python train.py --encoder_arch="resnext" --model="contrastive image-text model" --dataset="drawn human figures in many poses" --train_examples=48750 --image_size=64 --crop_scale_min=1 --horizontal_flip=true --color_jitter=0.1 --tokenizer="char" --vocab_size=30 --loss="softmax" --embed_dim=128 --encoder_norm="batchnorm" --encoder_activation="silu" --encoder_depths=[4, 4, 4] --encoder_kernel_size=3 --encoder_stem="deep" --encoder_avg_pool_shortcut=true --encoder_widths=[192, 288, 432] --text_encoder_causal=true --text_encoder_width=192 --text_encoder_layers=7 --text_encoder_norm="rmsnorm" --text_encoder_norm_position="sandwich" --text_encoder_activation="gelu" --text_encoder_mlp_ratio=6 --text_encoder_head_dim=64 --text_encoder_fused_qkv=false --text_encoder_bias="none" --text_encoder_qk_norm=false --text_encoder_parallel_block=false --text_encoder_dropout=0.05 --text_encoder_inner_norm=false --text_encoder_positions="learned" --init="torch_default" --residual_init="none" --optimizer="normuon" --muon_scale="original" --learning_rate=0.031 --momentum=0.9 --nesterov=true --orthogonalizer="polar_express" --adamw_lr_other_params=0.0025 --max_grad_norm=5.0 --max_steps=10800 --batch_size=256 --epochs=56.7 --lr_schedule="poly" --final_lr_fraction=0.05 --warmup_steps=210 --weight_decay=0.02 --adamw_weight_decay_other_params=0
Rows from block 3 of the image encoder, named by matrix and row number. Rows with one number belong to one channel. Each number is 500 + 50 x the weight over the matrix's rms, rounded and kept within 0 to 999. All counts start at 0. Numbers have three digits each.
# convs1: grouped (16 groups) 3x3 conv (encoder.blocks.3.convs.1.weight, 96x6x3x3), inputs within the group 0-5, a 3x3 kernel for each
# convs2: expand pointwise conv (encoder.blocks.3.convs.2.weight, 192x96x1x1, transposed), outputs 0-95
convs1.1:435404496534411442558573539424420439533461471577599506454507466479436493608574411521528549497463520450477490510496502512506455488500513489514438494508478516531477
convs1.3:529541465425427557459476470580635423399455512508486483603564399467559608443357408500465504480519485530492494492455482478464490542530545451512434481469513559546500
convs1.17:498483526423511528468477502426529515542474527483489473544480500440491529477488512462514521511486544511493445484497440530389423420605548487496407470452470461539657
convs1.20:496632384550313608472550473506418532548557464528472516558439532406572557484512398493440557482539440546436561491413500456551586512522438505494529470514408535469516
convs1.22:496506515511478520462470436634496481651503441580402456482513435489484561543443448461503482472473536460554535408460501517508517527510568541528494466498493517520528
convs1.32:465488483477477550468556540509519477500509540456495533483524507452478456472510529408593482444548523412454533646501455535454545629468466517539466420518526506477511
convs1.33:501494450501464523515477536597469445483563497495454503517552565496463465497484479409482401436524506413410543530531483486561473529557457506491499523516507458487450
convs1.35:508466504481485495511470509492523491441500521500479503563473517494510481467481522427388495564528471689509466496486604488486526452470578464439526456466543467542532
convs1.38:510496529496441479550575505590585503485442493441459542498539491508495526478445480499403390497547473481582494441484544514408503528575504406402433557458478539604520
convs1.39:457523472482591409517519504485485499529480490536515497473500499497522509515514507427518548467473583481493413560484532428557411479429506439571624518465400481466411
convs1.60:572484501525484481573499496477527505540509512473509468468397485466552528600520449538472500484530519498463518476531442471411561511479564422480471513592527455599481
convs1.61:496481507496503484472488486483445505497570513558545520429655391622402432583483429460459477565479613477553450444517488501431523482562533479520496506463593521494512
convs1.62:511497495511486481469492509526519503519476572484495471453435467445385369650618542454483479468509543507496466482581579446444423543478536502479478452493531553508492
convs1.63:477525520438549461442518539490506473556398422468563521511504469458451593456476468524467428557518578492436512573519466527506504464485452512441504497422471461466586
convs1.64:533465473576484484564487475438493494580518557529464504582482500557512509496414432573549533475484480548516486470512500576389508549482517467592479452570522474540497
convs1.66:487483488423489524458462518553539533470461476579468469532506450499507522468496497555510542534536469452527451588592649450512458474482434457517461563534503433512473
convs1.67:525482463491471522452550529511456503534529677490450463444613507525511470501512508467467526585546631458448420492477466575537599461442483433505549489532501541477470
convs1.70:484503456555455536462530565488458517561504577488457447528561542511461469466536484449465459626541572455464461498437470627586615396467438464488504505595489545425476
convs1.71:508433465437498574450527475593516551527487423528468483548538463469459560469512454603510555464529472467511444546580630486448476480453455495527450484577502455511478
convs1.74:497448477503427492572540574462457495509493507579533554486526506531538502405478478512431506512463517606540515385391491484447551669597559560546464495587579448424457
convs1.76:500484451477494524478529566511457504470510535485538577401560466582480449476473434514454530454490500471573615441450450420469541546580651536465492523506494461494457
convs1.80:500510500471499495488482511558446513501463513522483523537437539538491450531515497537428416648445359467464470543491463585557401576491465532487484516493473493468492
convs1.82:470468449578582572437500481483514549521513475516512538539482513455491465519470563454441469442465493464445462551619447505439511536478529543479507532580428490509556
convs1.86:492538471484511507503488559595442530496445552598419510424554442485567503531556495460522431586482517415490466461537500523549525457571496591516471552454466576533488
convs1.87:489526447473479502499555517573468464487549403490495521482537493492515521423520488485568500442473511501428478497599479470447531374653468621459495563500480555487458
convs1.88:561499519517457490415476545480560537491530520413428396509448607447536483441470501409420561544438477517513417562504467426525464487500554512499470484459522485568505
convs1.89:528499469471512485566526469434476458424554556454667503487513425471492580490481579542486489502382527426418575515552482552515484552494461517521487511484449524502468
convs1.91:495546470571514458535485534530528410466515598440518500467495490526476459523484501476530481434518468556525488379560492439637434401589459476463506506515522480497497
convs2.1:501492551554514520531491514548475394496416504490556480510554486499397496429533505521497512440525402515564491449405509541472522582408499478552527556428503554443602453473483467506457487476564480560563476508469479439530547404544518521498524488536488491417550489488424463602481504419492515558
convs2.3:433549626493495377533434614566480514571454535530446413581484491454453370397607457483506546506486470488473548422654519470493563493619493415560549450482602477499621503507495593467461416553491537453428469490505547412450496552484532557449483554468423482507595522534488497454417501392457409499
convs2.17:519484542503468532464595552478440498488505586437449464488536482504467560476524535469521480499520458500492605512502532536556475497459452360455419491537498480523538533560526455440581466454604514485560523413419420510536473517538391468424462498431513513531517525528577520423565529504514534552
convs2.20:458486604503483544510507533484473475467401582508592496543461493488471546540464437411447538472518456494418605617447550474469548430524476556499584505432473454480487421472552494506528508507573498560613512459453461460432441438443479493472486527550550517549588508508477509597528428514573467443
convs2.22:499447440441506516455494527394531546462452448468500491446373545516464400469490441584494480514474497563495558562469508490506560471565485555469543529509481527543480474544519562563582389538510420523548536445456535599480521500498529503502462509444477513526513516471538510540509487519463484476
convs2.32:462421495455440530510515452455488482446488492521468544400574457463530419593478499471528585526441547460517513496528445710756563516518466550482502511592464525501531537499439461575450490457520505436548448594560442412409564624554599580597419444519497371558537569461491486427535501457495535494
convs2.33:493430471500530493449454525476537475462511465494548412526519526451439497477394515370567484442455607406521567443497549533519460522492424467530458485501477504487518470563444554494423462477542469448558419500519502510460464556419438527515487566532491538515466535490473477495496540483495543524
convs2.35:558539498514493623517475500497589421577514457476523561484521548558553605411482457590472513516540541555523528488505605408471550491548426440518474493504515517544510460500508461438482484486547435485383464516495474542543478480442473498470471633506437467451511488562518423449380504485444532478
convs2.38:546493443442424421502480572436491481544474445471596440477491388522470519440537455484565481516556497519545494541441492485568462550478482602595428456443607459552539449427473448490528408428552461541463567502422408477499554598586507548439477484482463471538521465496488480546447569535537464517
convs2.39:497546548539560453541507496497506495553475512520467464489470483452504492464478512560419584459551516517482538556547584516508479385533515468452624489532479451471514497487469517518541507500484517499425514463485543461474458501502457517506466517505472544510567515555535492416506503538558586512
convs2.60:547427509439511480455568442463527483441479488519511531447496492457452399496510457515528445442456476498490432462543433444455509537483436552489428511500523609509550456503549570436532502539454442555486546440480542487408535470474484502507365481438515526561512501516445443526523535520464466472
convs2.61:456427554525370524412553428510428558510587497484495548527473433468511495545441476536473570413435502507509571580527479425434523469511486560425442490568516507517489452542474412538525540514480524618573540456500519450476499535477459464505498475459554442509455481547535448597528469460545586478
convs2.62:518560508574517504497537474561508490474479553547557563498535486456532564513533541529486621500555490555519464490512514512523539521533448546549447474576540533482590489525489498505426500491608469550501473550555561455541462431536444432408453443417536626471500441459482508620473623496531494523
convs2.63:386518502437499421553499531516520523484515522528477535553528465453571558492497433489468495471556627497539402544525452498445421511550537453495474492583430521458496510555448534480440490447534491482380444539468538509489497467431508493524599471425513484483584474454470541431494543541496483492
convs2.64:604475488487482493424421450463495494417587448495528482390474468560473427474524517507507547419553546453484564482482491565478491507485401553478474492449501518549417405445474551467535475515564460445455439513412433449488464459452481575485419493445475550477479557554564452444577436516502517484
convs2.66:512467568452511449436485507371466604409456395525453578502597520519436585625506441488483584428461499649477518469536477583494604519500448564485492486548519542578541587486492455558517498490466388410478645527455490456454524488524450506462458541398493436410469501535493426462493529521476442501
convs2.67:438467457464500534413482539688511510418449539469483415440528491431500418423446482515499505597513605522462498444477516431386432522541477467483536560553477545486535445486440548477436615550437525521482462559478457451601497559481475491521565496519503471479509371476498445490504472473483494470
convs2.70:518488450437488478455489560638497505442554563535506372471521485528464466506528507503552528578484510473427520522450480510540443543474546486516482490446476471453492403539523488486448593554528495461511485516534507448632502548506530544451552556543471401512508566492498511467513491502559496502
convs2.71:401466500510477498494445498346505478480565433542490570330504464544458573613519403505485505436512571602513464415485440494543524463497410576503492545439388534428515622522545526596555483469483478469506617458526495438463537431463487534497428505538492515519514563483512467475463478543525526504
convs2.74:551553544579531527406467569544521382433502448479547568530455482570459513520362462437581532435467469498412622509589509499521499363499345530540598484481383459484478560521457498441489415485528459411540509433547482520406498559389507394521500573427467558591530511483426536478479488453487571443
convs2.76:533428553448533503439475477549426462462453419542514515436425373572486513554418541485480400525451413490536542491505507521521518472576537535497523432550483451508500470519510514499431542561517503466525453471440481464425495567528532509476493575462590484481456542487455512516464541467541532474
convs2.80:459467479508473549438511502475501510468564455494498494497479509411409543464491507418442534471468420396528458407474524481523448478500413614559482428495553493481551499454422504441479519520501591477513477443454473594532386497486458476429494450530488573519537493480504437468520538493496522486
convs2.82:535569503499531510473479438515529503523500410535482415480480461436482478486478447470541530506494478473536477460448421505459442523490581457499428499462453494462460518521453493469432546470478457503529505408445476437569450532502461477382667458456444465527464542491491497458515494543510524536
convs2.86:584502492496531486435510524506468493441426497534498441519547532541534430466513461495466549444461498533483452546463477497526474475569469475549464559550418468484536405557567513530468474498545454533523508555464476475462508487490484526534501496538457458494541468408478463508497472497479507470
convs2.87:467520582504528498379444474455518468447490457524502470515483509475466386358552443544508438434504507456595457507584502519452566492469453502506519464465518523490517405450492527395533505529544420467435683430520449486462556522477620500430450473512479581469491506566510497447493542503485527496
convs2.88:521519558565525448546432511520478600462501454497482504427506500540543520509533498562528435574492454477524587552569442461504544662405536552422424536491582362494504530464513395485458520577514513536475499504458483495461538542452488640554501446572488439502472496449490513404523441426527424539
convs2.89:365441451400454486546485442455554487493431551518524550531475540498467537494554497488505560477474487482516515576454488394469441450572458475527513494584420652447493498509533421557494463578469519488583551464497578540540454523474558468503394550486552441443421556528524504634502483483483489505
convs2.91:501473514460488469505443528466417485494419545530489490481566497481594587521432465415530435491562420520476460533517430395542454488473454491521485536604451559451501519462529570561478574497493534474534511495505461473532448507515560552495539491534513463534478565442462522543540443431472561529